A small image captioner, trained from scratch: soap at rate 0.003.
Rows from block 2 of the image encoder, named by matrix and row number. Rows with one number belong to one channel. Each number is 128 + 32 x the weight over its row's rms, rounded and kept within 0 to 255. All counts start at 0. Numbers have three digits each. After the name is the row's rms in percent of the matrix's.
# conv1: bottleneck pointwise conv (encoder.blocks.2.conv1.weight, 64x96x1x1), inputs 0-95
# conv2: growth 3x3 conv (encoder.blocks.2.conv2.weight, 16x64x3x3, transposed), outputs 0-7, a 3x3 kernel for each
conv1.0 098:093117117049144122164126144114120110145192128163158144152150130055160108092164151133138118132136138128103120163133131063120162140110147151114110154140066093122117091090146156140115176123088160083175055047132139087143085130131115097098112099125118190101099191085177072187156129095132127132
conv2.0 112:140159133125178088143166096123110106112111087146185113083139145151151068127093110105141132120100130116104097124113123126129125102145128087132170056150138099189149137083109087210148143102144164173080108130180060152203
conv1.1 108:101177170084140166110145133170084172121086126111120153099178112131133113129117153130088124081129131114160067146142112127101140135114099153127126133131145152105154094134143080147091112103125115146086141159115078116162171117160164162124108081135119196105153078047189128129174013171155113072
conv2.1 107:122146161136052194153127100143084121123151085154101091129143129185167075195125085151142124087131109136149119134150103108110129126118079132138126188155071126103133129075104066137124121131126120116119177135065144149127
conv1.2 101:151131147121114132094123116128174140153142084118116100113151104124128133083110130104118093122117140126143121189139113116127141143102077103117139097131159109126122126133078128138099069193097068205112161165132107041182106174084078180172105132169107159106166114069081083090141062143089062133
conv2.2 101:144124173105128151130137103092212122158109131146169126153111169100131155086211149102214155145069073150071067115193140108139143069062106118139140161103131098147115101140102181189168152068118124146103185053153118122144
conv1.3 097:106118124149085136110166144051137118097142155116126139136159145062132142109194122109118092129171149120112135173152139127131157130126102127100132145133100171081095074137047132087106117106156143183147148133141075154053123139135029171149126162097121167145103081117189106209144113134153105099
conv2.3 079:076093129137107083125131165128080094143093147148141195145062085097091135086084169131131138152093097160101116174150152095082073143145103143139169182180098168128069127097147132209129107106144126117120132171133130156097
conv1.4 086:092163154102076167169114152143106091161154069156130109127094124136167095106150105175145097108060126122181147087130142071105065121133133148156138146132143124099092119087166179117152143128065117140159143119122120165040130145205171079098099136191121118119127124117092138142052153163130152101
conv2.4 102:140093117162145066087123123113107130133139115117117107132120096115177115131170081115136125107118130134136122119083147106110036146171156091067169049153160161151122137128138149116160110142119136127161128150138117139071
conv1.5 101:189224134108141119130112144110139141176104165125126114158124143083138180116124147124085122108153149100095102115112117157140098164065070129128129085164113175092125144090102087209123114121100118085113151071060126128158133146114085109144123118049163091150202096133099121129157101155118119184
conv2.5 099:173077113134120021130140128118132158072124151106139070156205088153117121155147079141139119111100131130133085121084112147129079132153147086118198098201139142082112124187130158151139086077066178168143158099126111168115
conv1.6 107:101119134113147132117127111109143177122092092100103175113126139140157168096141125128097122118077156176134116137109149124144113142084141130122114192140070164127083138117111100116111114153088129165144085049091119101161148143141129149096193101166070137135204225115147084063145062093133081085
conv2.6 097:128170143121162174133120058155163106128110112145150111165124127168118103175062133073155080146137128099126176157146119151112116140119083112139123127118133152162136122135108088191162167169101079175150112126077135070174
conv1.7 101:160148078096096126106118152114104120138103103148133090155162124125101101117108135136083159124126134134131077142105069092147145100097113144125129112103147153087122094137176093181127128120116089170170076166101137020156048084124127132168115156084168098078075136113115127209165118089100109067
conv2.7 113:146127099190125071183152067085164095098187130126098134108170113132140128133125150123116086095095143091133136138110119100123097127133113085158171065157148125140116122167156139129088109154146094092091097089180118137123
conv1.8 093:154165053103117096118082141092149129155091163121161138101117122107106164141182117198112167029120121104124083136100095098140111108103098083121159104109098138092134113142120143151075146111153145104158088145143125132158214101091116117130128129097130091159156108182184089156129119068096145200
conv2.8 100:187096129144132066129198105069082081107166122115155135117115100158157099206140083132111189106106091160069101124154096144117119112120140066138137049185127131160094153161107119135121169171105104145099139142114091129148
conv1.9 101:147122084149146119145075125092146122129065113144117163142137132174102176126135141130109121101137100187112141061122111171132079117097127143117143130133163131144172121121082145118113137181178142093087116145135166157019125116134127133191185157145185128150154123115200138039145066120090113099
conv2.9 097:124127118147170136065113162121125112128131103155135152095143081132108154101104131089122099155150123157157161097078099095053092128183136101091146142200135217109088123153155127140128145138097190085140096090152081123071
conv1.10 114:121140124138152100158102083114112182137119086114119171170131184193104135085150134144090093122190101151132110116094136120060126152141116106150053081133172129132138065157181093090103096134141111130131084166089101098152090105095152082102137113147222163134177105163127112102138091138084097099
conv2.10 080:106130174032080155136216091114145116129175141099122193106093135140136126099134127112126143137184145113164120144160145077074125139180120096094087115130174168133151085135167112140080120143107166106136168098170082184149
conv1.11 108:144113155133147115120128147136098100112097065126117112086180094137107142110120144131117106131097116141103126122136125139153141121159156119111105074123100156111146114129135092092077080079125081080144085118083081130092128113154123160154110129072145235109237049091110124086156115103195172125
conv2.11 108:087129147114115127163155104127107139096154116171074136153107110176108067126118072177121076166107141109173188118086088109146106148150131122117172092143135074145103160132119110109113114157128153216100168149190114088159
conv1.12 088:162130150153151143148074137130113135143115160131144113156059143066126179162128107138150098151145183153118186116142091128169106131157143110145128120137163138098089117139079122109139150149140140069081100118126172188031069135169128169107095151129168128097139085181149188115093083096075079163
conv2.12 110:146146139124156140121124148138148154100119086115106094121127149129149130127127126133105088158146141141218174122101112125142104127178182149150125168135082181162090185098135120111141117106041108133115126123096163117122
conv1.13 100:093135074135112136076146125166150150134110140146128103111157129133090111071123154120068155131109077182136124117154067166075115165136106115107131104188116126132157124181141137126150127086140131109120068132081075180109137134161105102178130145141156100109149204110147174208082070071113107185
conv2.13 083:132144130127110166126140130076082088084135063167086062119154108148110086175134116083121116111166137096127134135133139157155112106091114164165127170140124136064149137095069068097159076135107166117134122111097167144109
conv1.14 097:128073056161136114098134079152136154112158098128092078106130151152156125135126125118061049138168133107083127084129195134117133122145133149121140079127122108160156082131157163120123132052158117093101146135126147162059104105124068083126156117169130169164116124178172130162087145073104183175
conv2.14 084:119168060121166091109107129167185153068146129134135069149086074083061118153133103153131121144099107140140121082052051138156132135194114124137104135147123106124146178127071102097154077131157142101163212139158142109182
conv1.15 100:120117138125127115100125108143139050129128142113193130152107105164141158093191158173107165120091163153128144142128127089148118085109166136133166120137121089143128095181161185143117104107132137129137155095150142094128102128072132163161110218137056086082143066167105105175141077103201085078
conv2.15 090:119157095150122145065127203139089105122085097164155132120152067091133158112146159123096146173070145105134086108157160118115131130108127056130167108198128170088093125135115126117134112084165119083091102186074094094107
conv1.16 099:145134103135147113173140096184122143156127144140027154107109116132103053132154079139125126118139143118142152108157180122129140148156137113114165117128178136115124147070133122138171140156102133092114158174096154099055144127102172067121173097186220124186132110149138161122094094126080093190
conv2.16 133:150137139145087110126092106112144149084135147112128148145137102133156128134130136133111160093140144125103114111076114106125111162156147126075151078128159096141144167167118118066099149175158110090126116124160170160124
conv1.17 098:130091085125140044100172130070123127090159114120168145157136135152110051191122140157158098129066140142138132126085091121112203081151152140083118131133132129117111143078134184126115072089113091177110145108071155089121134119080162090109096136132096066148145081134163124165158146084110120157
conv2.17 082:098187176121126156105108108098152123157120130145158108129119152125155156141164148173133160146138040084095107147150094088154151113091112178135084134124147137104122127150175125051133142148151130099085113113179144125081
conv1.18 082:159142113114097117121100137138138124094128127129164141089075106110123182115120130122059124145086170126059101127093175132133096124151166116147136120116168128146140144134111096145121096139094071083095114138057120132040112072172126132104128170122230062135179098100149178107143115064132088118
conv2.18 110:147185144106158192081061111108144155079114130064160135092069108092082118107116152113133121190129142143181143155101111117132132149181140091139113033161115174182124159106100100109123160076104119158170113122153123116111
conv1.19 103:163160134133125161144106140104116130138064131160110166143148137139142160072131114152145136159131120133156108089173161138133093135123135130149087120115174118106121144125105110113146135160075093089167130171102051199108129165187154135134084166120133070101074129068120054121119073015090142130
conv2.19 094:114099097146146101132099130148171139149147126157118080089162125080174168148132146128092163071188135116093182126111051089135128118161151100115157152176140129110067106121185112147172138121141158138157112159136115109144
conv1.20 092:135109100156131100118113165128111128135093140157159091166127154087099137122094129170132115151128134121112132113156128111144117112143158066160130132120152162107154084147071105101132138074145119051203119116151082220047106090130094154134143132138043162128151132155198122196082135158140139185
conv2.20 114:094107110099153091164142140118149123100102141161079104072138130121119130186080092132127147089142139140159150100122180178158134131164096156202127224149091143085080098121138118139141086059153115116166123168155145141110
conv1.21 108:139106154159092119121119101101158104149075119154145100213119125126167136095107087089149106143130131113121136108093127120142066091123127131134152212114150095142117135155124078119137129143073136152135119136116124107161196132082070149132077091174041100125202216104102105099103125075112143150
conv2.21 115:085154119112136207160104136111140118104115112255127112110164162143143094145163111127168152128094096070094107163140125128141141113128139155129096177115111103068163120138110134085098128150115101146125122132156177067210
conv1.22 107:122104107153133091125102133128137176178197139127121085137070107060130160154120129111160134154131111112111140134154164142107163132118129068102101135159127138136085093118151147159168189125132138140138133139108194145124107158172187110067165128201165085178097078106046098154119117149179081182
conv2.22 114:129128095122144145082151111125158137136148138093183158105128150144161132142090129172115116153113124138115101178139092109112097136119134078086130123160148125166111123163178172175154102078080140151165155131125100167088
conv1.23 101:111142146134148113110109073138095061091176145148093135142172101138153126129148133128102127136133135117109111132109167085135164179103094120126135131096159103133093126119144118161109138151115092076084093147159107059140216108160164118069053076163151106145141103153130009142103127091133068143
conv2.23 109:125104132134135153139131144122084158109153175100126155091133104145073085141106115147141149122106065131059135159166113125169152097137121233076081113029151042132224138113124116129137121151147145128141128128074104123099
conv1.24 099:116126107089112127082096106134098106104167110175122145144148053139127057134141089108116118122082153130107100175067106095131140141138089106126124139121150112073128107072102171118162097141136128094165116174161166124132141168127119132049105104134116146125047127120126151194050184150213127121
conv2.24 097:102121161117058178132072134105098150150115110127123171119158171162109102132157136160121116186069150074151192135150107149161138130132125159119072152060130080115196103156159106087165141153176118140126112168106082153108
conv1.25 100:132144079191069092124143126135088154143122136143143094074087048151140108129123126114078172128135125147132120161115100090092128108113102102083119113098110130115120123172124117141124118142128102177159209090130184120159174106096158165137164161183103065143166114146176088117137068035157134148
conv2.25 099:125116160122148160122089187098109113104119148104143177111162051150134155120155157149148146125110104093100143134145171123145117098069132120111122071104164120172128134145131134122131139105150144116209186090187213099130
conv1.26 098:152156124114119154175175150147077125125054121181116113128098102157126139171129118124105135168141143133062118131141147111104089114117145149139144099141095129131126123114168083150088121087072125046064122121133215159164102179151175082134177181118076159106123101062118092120099143133110065124
conv2.26 086:145181118118123146130096119134108135127137152132111177066185164125212143143141096178145113177086082146106092123126162155141134151080128114156107213116146114108121138120102052149134124098141111092111123123092136122190
conv1.27 101:158143139138128076118085079150122083105180112095145092130066093105142143126156107072133128152108108134115128147078159090100153131143125101151133104171197128127117099176121178124115115179102171109102119133095138077187142081113136154111116079092155195173099178168142118151168075103127109037
conv2.27 106:151095111158181132076123204114115110061096147077137110177123163146130151131090114150081099167140120165065099082073148117114108135176089126114163093123156177088124159156120185182118104112162143106122126061095111129198
conv1.28 098:140128118111121146122160141127126147125082107128117133116159127185115085109165126122056102131140074097105102126083083133131144090144141132102119103145138199122153143131150150114189104131100094216115218129138090101071158067133105169094077122105137080074150072141081141198149081125114129105
conv2.28 098:159066146106103101141097125135127113063110142081177141076133098052102182057112194124106107113148099111099137125163139175155112109093116142129120145090140116184133181131104135120107165151134112146176149079149155127098
conv1.29 096:134090200101151107130148110065114149137135100132090086086091098096079116129104086147186144173138111117101142117150139162100084103140189115106094128109073112145116088151098146129100128109090145119137081137146075129068158113101144118121115174199215120061161106156174086101141141169084138129
conv2.29 101:097161114108157110099149123162138069053147090105121103115080137073096110142126131102124091125131060153186081075106069093154113137123138132096129103184177106137137135142110114185090161136074111155177129138139175129155
conv1.30 093:152150101122150121131152102078075115124025137114203152144115155152120168109113137139139114132104151135114166067133092132149040126122185124133114096142137140095182104156120100121150151068132139084145166103130125140044156138148161143201127152191167081139104159128166155153101117104165128106
conv2.30 108:104122121154156158125119137145063134174155119148156172150125158131147123108154131093065121129206163152133118111059117145161073123121143117231135177156054147087099143139146137141168163098118128138167069098124156074132
conv1.31 100:112133131126122119145151166142129095171118080201145103151102130200121097138100187156098102130134115100127096141155119085089144137086160177164062080108164118131144146136134112096132134134146101163141155168133135105183126174163116132175130194174069156115136225103160099105144066101152106074
conv2.31 090:166142135138114157133163080161143128171149114121209110098149114080174117103179133151094134130138119128107168150158088137168112098103085130142174135146081109142102093115163128104128161151154173124123165093126104170060
conv1.32 098:119127120066136124128093125149091126126187124137108064139156162113147119136152110113118139062151133133189111176094108117163151130057085115114132149139143116058110090093138117153128138115123111132094156118101103103171208113070197116150137106111163115136121146118073111200119119072058086191
conv2.32 116:107100117203112054182198102127143099139094131143132080137121145152127118132144090091153119127142158137121145087136155100157159114109097156168120208105110074094119150143078156114128119130163131143148138072190091097139
conv1.33 113:129089113092099083105093122156135082129153110184136135123139116131119087131110137119133124098101145121131126151113120112107114164183173120114144176111137160103137079149134091104146160132111098128127069137102169079175088177193148071084140095103163174076104134016172139067161108161135060139
conv2.33 090:144081164181094082154142084112128091085184036109154136118142129112208118161167076121131119118102062130152107117178151075064120136136101111139123113156131138177100131153129143168163093111105105157101087137107092124108
conv1.34 111:156090114162186069115130131098112099116096097132157095053162157133157128107107138132131135092147124118129114160118095159142170084153100129163126135138112164104121138198095058140105121124157113120154117154127110071147194134081125113105096075128086150131147112040146080125175045085138065104
conv2.34 109:124130108151112087102109163119146089095177108109211110195062052175090085137057106133098138116160077139083103141175128127129099101122143094141141148163072155097110149158117148133147106099115109168120112102115122127113
conv1.35 093:151075118142096125165084155128098093109112155135153110103164126170126169142138097132079144148122185084122108104120113115108086121172143113137163096137128158169166163178140131149090171109145120077039110123108185147095134084169117133066126145106223087107161077137093132129109049152139090129
conv2.35 100:176179077105176189089060166141155197100118163066123138138139127149125103118121082147089112124117161103193141129155098122121082155141139094164106126131115133143159133097120159152110171138133126135147138105135132081199
conv1.36 099:153145184145152093148152067141135125134084135149152143125149081143083154129111124087185106160166100132121143069116113131112109160102162109152148127139136158075171125145081144106094114143105100058106097118129074147065151115136046080103102080152137200072145133069212123147160133108133126125
conv2.36 105:129109169177095151145098139136129118104147088161128108131143101122113101104070122125142116091191178084095187086119105123065108167191140197121108143087184118056135148090090134116089125169183129170124147088128139137118
conv1.37 100:124190134151139135075139133121101153119161110095154110079113104136076139135104078149125135115134124106076146132118098167104117167101176183151146153151142091107108089056119140145125108128152120188097139159081118021137170112098091103148096084196152107127114149126121128119123012103132109117
conv2.37 098:119112141126063106151075114143200153075180179104174136143074148127119146100084083098142121147146141112091133135133146121093139129129135098144130201138134162085129069136122122140143159156090085103130038090130172154101
conv1.38 101:144142147145060125164099155143078137144118182152130136146104129109118128113152112105134151163077111170091093106116167125132099077113138076112107119096115119152134113069108133155142154141107119081134111131114139174212136142098172114083129215138147121080150092129237145210115077121141103163
conv2.38 090:102142119092163118127115096104148113106090139119172144132110126124165152136111113093162143120119108083118044147166135127155156066077090109183107156123125181097106216139135105198131156084087124126125147099150143098106
conv1.39 103:142121127109127136136106160132162102099123134118144154183112196123091148135101112164073157127085149151152157136053123134127146117189116086134134080109141174164133132157136199152224111110146139188125129113119120178165160070101156110106153203121161123174148104181113113171132119184110094077
conv2.39 087:130187094075167115075130156175081094140104108146179146091114131055172117149094108184119082149079122131095030138141100098120131128116097068125098084170128139160109131172133146138125137150095122088081190136107166135069
conv1.40 095:153121124136157091102119109131090162207114134123120133152122185145154146156148125140104112189139093044129143124149108161127156145083098137130139121166179158132110063065120147123108187111126150088163127160165124081074104091128114092132142085152163180116151054154114079141122041120159096160
conv2.40 091:129099183145099115144117067102141110136161131192158117169111110097087163106144123137129097132155163097042116148155163100116064114123139102124167148127113107110102169202123086070118127120142074138104189131100127148136
conv1.41 104:140116124134117119148090173126160150091111147113038123106184094087135114126152142092100139110115173147142137080134141136092150129132143066126163119148134091158156194121131154182168101080136133168140136094097121131058147143076179169104092103053049115161147125059146119152123150144156088172
conv2.41 097:133168101096164167134078100169167121143107107174103152123154113092101122098118136133100127124137112143141096094086072178225194102099103112152091139110129144145115141189134088147160148113080159138107106160084142115145
conv1.42 100:156139165122032146081137129129127103139170103165133168147144131140116138128110101117052121156139153146147085118114097132117081163090123114150125179146162103144150089135157086139098068137069125089119158135205053139103096071146081150134122162145057155147106136176112070160106125087109108097
conv2.42 106:120138094126165090118140160149107130139148107178158121062112175033184162087138099131126128118080141086107143134113097128122124131147166134107168119105130133129094114107165161126160115123141161096164156111089105124163
conv1.43 102:104113111079122148133133132117098096106140142159097130138092090123104095142116136107137129106138123142104119128094156098140135066156137135074148192113125129157138124142099108108126133115122146123158137128096150178124081109116116097129091128135154068169121112255055107074086177116145037076
conv2.43 109:086125136099165145097149109167116116144119121123132139150114159144079127128120099114141124119155158098096155129110095146171112141168202118153081104129104126130125099196157103119123106173162128141154136125217112098138
conv1.44 104:148061088177166136146121128120122075117137130110141065091131135091076197186132103163173153148073158093133151140192160142140088083144143102136109104167175143144109124143130101083155151117128099135138212147101176162073107148124118145138151137096115147093098155122100166136075052174141112146
conv2.44 103:072108111122152146148116203130162118101115150168098160142119141115139177096151124130133082137154113124123123122096135178167164131123086075166084198120086132068183112116113166118100089110132155170143159090135122064181
conv1.45 104:143106125077092144125103136069088162124105175114099055144100114107136124128153111149116127119137190118108123149132115105137135116151117183076114140116106162115072085160111164100169164104185117113202079080095125145109093094099152169103024124149107154120135161140165147168141120168184068145
conv2.45 116:147122079154165083082157139139132112089132065183144086144132116110121090145117140135117106121133123141187090117121127147126131081096133074154155122200120163133043113111139081126091130123130146152111106108152146103129
conv1.46 102:116141097129129169101139114112080128110141157118133090148156187103128143114149080136158116101095120112125141130193185103131094071131139144080159137089111100162195119091212147142147110093118140115212124129050086152138084158141115153125169118192144171105152142096144121087118164126063107069
conv2.46 083:070100119106117150084079096097146153055098156136158178115135130135152106112117112116137116103180097093070099141133140115141165136117113099126092118109157081113141153120113159166079207093185102167121117219140164166154
conv1.47 097:181151146078079124142130130125180155132153142156143170116131091154095081099119103118087082141169152197146111122093126109094128155100106142116130144108110104144105161066203148139109048148050108162099181150141151058116140123129124103125086119172151155135162148084122117125126107051069094135
conv2.47 096:096131141105111101133127117066118122171077098141140124158109140070150169126166141132123125177182104121109154166162165102110077123118140168063133122184115125171118123088112130146205120140135096093170076136176178136073
conv1.48 093:179145160137124124103175092117188094135140146095096135163124115104150153134118139111128106126136170144100100098070137122104164134134100143063185089137114128155107105144100154178141141182073070059174070129145092163087138127175074091079129110068127088100104112081124049107109107138135087145
conv2.48 092:154142121131138138078162153100179173069125119084100096164117098098079130116112117076118114135102101119096212115088084135145124173189162077116120125096186093155181076129152142154118125130049126190125123125162129120106
conv1.49 098:183135157130165143083106167148104131143095183098099098100126142068116152165158151096149130057107118140145118154105136107211126152166160141180151137138085104141134182068146186169116162175108149077139120104095094062126137136164143133090108066094178096171089137122098171122125109109136173140
conv2.49 095:120079113180150066114152120146114087159130119066197135128128091159114093140060134136143145116077114133148164125168160078085071137141108117079149068160140113173106142128106162152220129152121170149136145183156175159115
conv1.50 104:167126150118117131150150088180087140112163113124120126090125120112129117108186114095118102135156084118174150165148140135109158133119138129127144130123124128177149181147134171111138109095118095132110173155145174026162097153130141102120144058119106166123187128028098128053135073123126061059
conv2.50 085:128136165133113067096135151138175130057128113110190128128164139144134120101160095112140096113162077143095063133150128118086105142105135126161093162131117125173121158109139183158149178066099150097140047164114159166181
conv1.51 097:107119148121075141139127137116168153119157118126119164119108195102141111119151127163117163119095126135140095140143126128117124068150129135060127138135145125117091117097134071147112114124139141060187145104138095121100150074144087086166160081103132195112113097112074102086130050239123042118
conv2.51 106:099177167099095148157103124133143183167133067123122084126164101160091117124110111112154162123198113110179060126163125098106133147117135145137162168157074173139100132191156143131071144078159142162024182207086124158162
conv1.52 096:100125109112153159108093045101145099085168068136084111100103165089147123150130138142159119162108151136127164170159105101082146158150117130133124133099114092134099113126156171138089073145057144120086135194106157126183136119088078111106109101245076158150091128111106132128110118072103138107
conv2.52 100:106113083119126090113115179137130119139140092098118117098103123100099160126103153042141155141113120087116138116182125118099112115154118112153149139214113148142071146143135164178162186115125110177187115121155086150126
conv1.53 105:137103165120118042128093116074131073083148135108151108079148087137127126168123120126134172155145172073132116153096106104088095129074103107111091156174144116034102124130076129099082136162090158131110122138130165113139073099174158095125107149157194134102156133115125118152099171106210150164
conv2.53 098:110143086104115202150075155139082134146143121135132148140120108130120143093138186129120143156067146149142107118139163112108116123144105187120089182079111067056190179166112145132108120077168215194084071152167108128126
conv1.54 111:127089135126164125127173139119083115137142103122136109166166121073179192149116140134179179128129117126156112138127167126149189118113150085115085143162112130121133125148115110134174188134169139123154102123111135088135130190098160134084090195150050148208132146235094176114112103117170105144
conv2.54 090:157117115127124123116148141157095117123139149104217100116153122147115074148093109164149159171068142164133119120158167127141145090074084044161161120202106218104082133131135146120132105081116130126087136117147084141137
conv1.55 098:131170080145118116144098105143120102148109111163109107161131093129117121146156092132108119132119116097115088080120158102119135157096126140151103125124117140114104115141116146139147126125125136110195108124168103117108184122167115095073162075130221059144080089184058172062161108235191130119
conv2.55 106:120075131134114134158127137157126094131155101075113067116150099086125078115126128113163132083143176101179089114060140094133068188149126114094158064162136113138124109129159127105115158142127137105131116125135142141080
conv1.56 101:142086105160173101101102149120149113166103121157100113144036094138139116134130149142075150150145139122132112116121121130098142093177065114163064130158115164132131143112142132149129150120183158063191145149083109131108105103166145078107136132175104160197138132079094144120099093144233069152
conv2.56 096:161137117116185141064108105124165081101129093113214070163105132135143125125131109093112133129137149078150130108158133116119107103131128152098091026158130117153162113178127153143211116129076139103159138146147111142105
conv1.57 098:153125110109103150134165163150139075113124124139116153127088029114130132086113141132143158101107168135132125151040117129123128169169141124137176144123148116126095141124130144152126140125144108136093097179165131078149211095125097113153101131091122179075134134098068156173171087034199146156
conv2.57 120:129155190062116159114138166103118130119086137113077147120111129161088140146100092128108122149116104123113125124101117084132133129103134169079107196026147115035180110139083104069201081134184147130086153161092151124137
conv1.58 104:083081148091137120098080145134121066103173144154146140133121161129127108120119082137122138142137122130132136115119146170174084127125133079124142163102126059145162156123114066189108153153111156072139150112169084119098097126157112135098103212135129131147092082121046171147085057220116155130
conv2.58 095:184125056133190110082163130171114100127147049126107171101097139042128200101098132074125136110176107154145181107061084123151142176131124116087102093156129175142136106179136120128109137117143162116097137163093154117099
conv1.59 091:125081142106178168149141157149118164149154141077079075142107137055171098148085152151145164107095119133113145156135168119090144128107134122172131156088117141123115157152087161188131082142138174163200145075178132131174109165112109138139123119151102137200157154129116017147150087133137164136
conv2.59 084:142133109098125096127102088152120092121065091097161020113165092156136083077134078146114150124161114117121140135144115136127100154136104080104203098161153186184051118123164170197136162053149070175134143118074126148120
conv1.60 092:118130141100084117145067132087102130099143088151125118163129138168126129122147152191133114167061148082219143134095135150082129159128108143084124109092134088111100088156125122126151120085073100114126131141115145145048106173129139094095075138137145112092119094104085102170064141040103085084
conv2.60 091:149137104147139099141121089115129122158173112085109077128119099087229172124180159150122175109110142103100195141161162118095137134105125113110131106140131126124121125129131129111099079150162094173121137121178100189083
conv1.61 102:147138126142136094154144057131121109092142145098031137173165165113084131164106077125171110106096144128089184087153164084160094129102088074070145134128155109142107088118103105112156153160106103116155141109126141172097123117146189108147104099129166155183083094110165143190113067162175103141
conv2.61 108:110119153115119037157139112187151059170139116140153093094124127098126126123167107137119143163125144082089112060068121126125116167153168112114157199122121060108113172137111092066150127147161129143127173179069139125136
conv1.62 096:124107122079106143147111115125151116138193139113112103098113120120190124133157124123138146103148113126192112174140135119147169162116141153092160176161085140147062125155172152123183166161161108205099164093161157073218150174141158168121142117141144108109076176173128187158154143189123091123
conv2.62 086:159111121169100104171161130121073147126110136089132142159108114136070146108107125105096125156180140169121156166208124140107110123128124092161097112135147122173087132123116123190103149078145135129119157150129145116130
conv1.63 100:154179155111139190143141122110172122155172137086109157144178172171084095174132166121132104120129115129137158147138145151131189151122133158132126128126173147118110178078149139165122069147079134122118144144170081086185125121168072112083128080135136168115095059054125139077169075111105069135
conv2.63 097:094129183178080176133150104131058161139064078169163098092145161103119138082125160156152153164111124189098093218255140104106108083109143173132111110121144110141093110119110110138133160092121132131110130096154115190099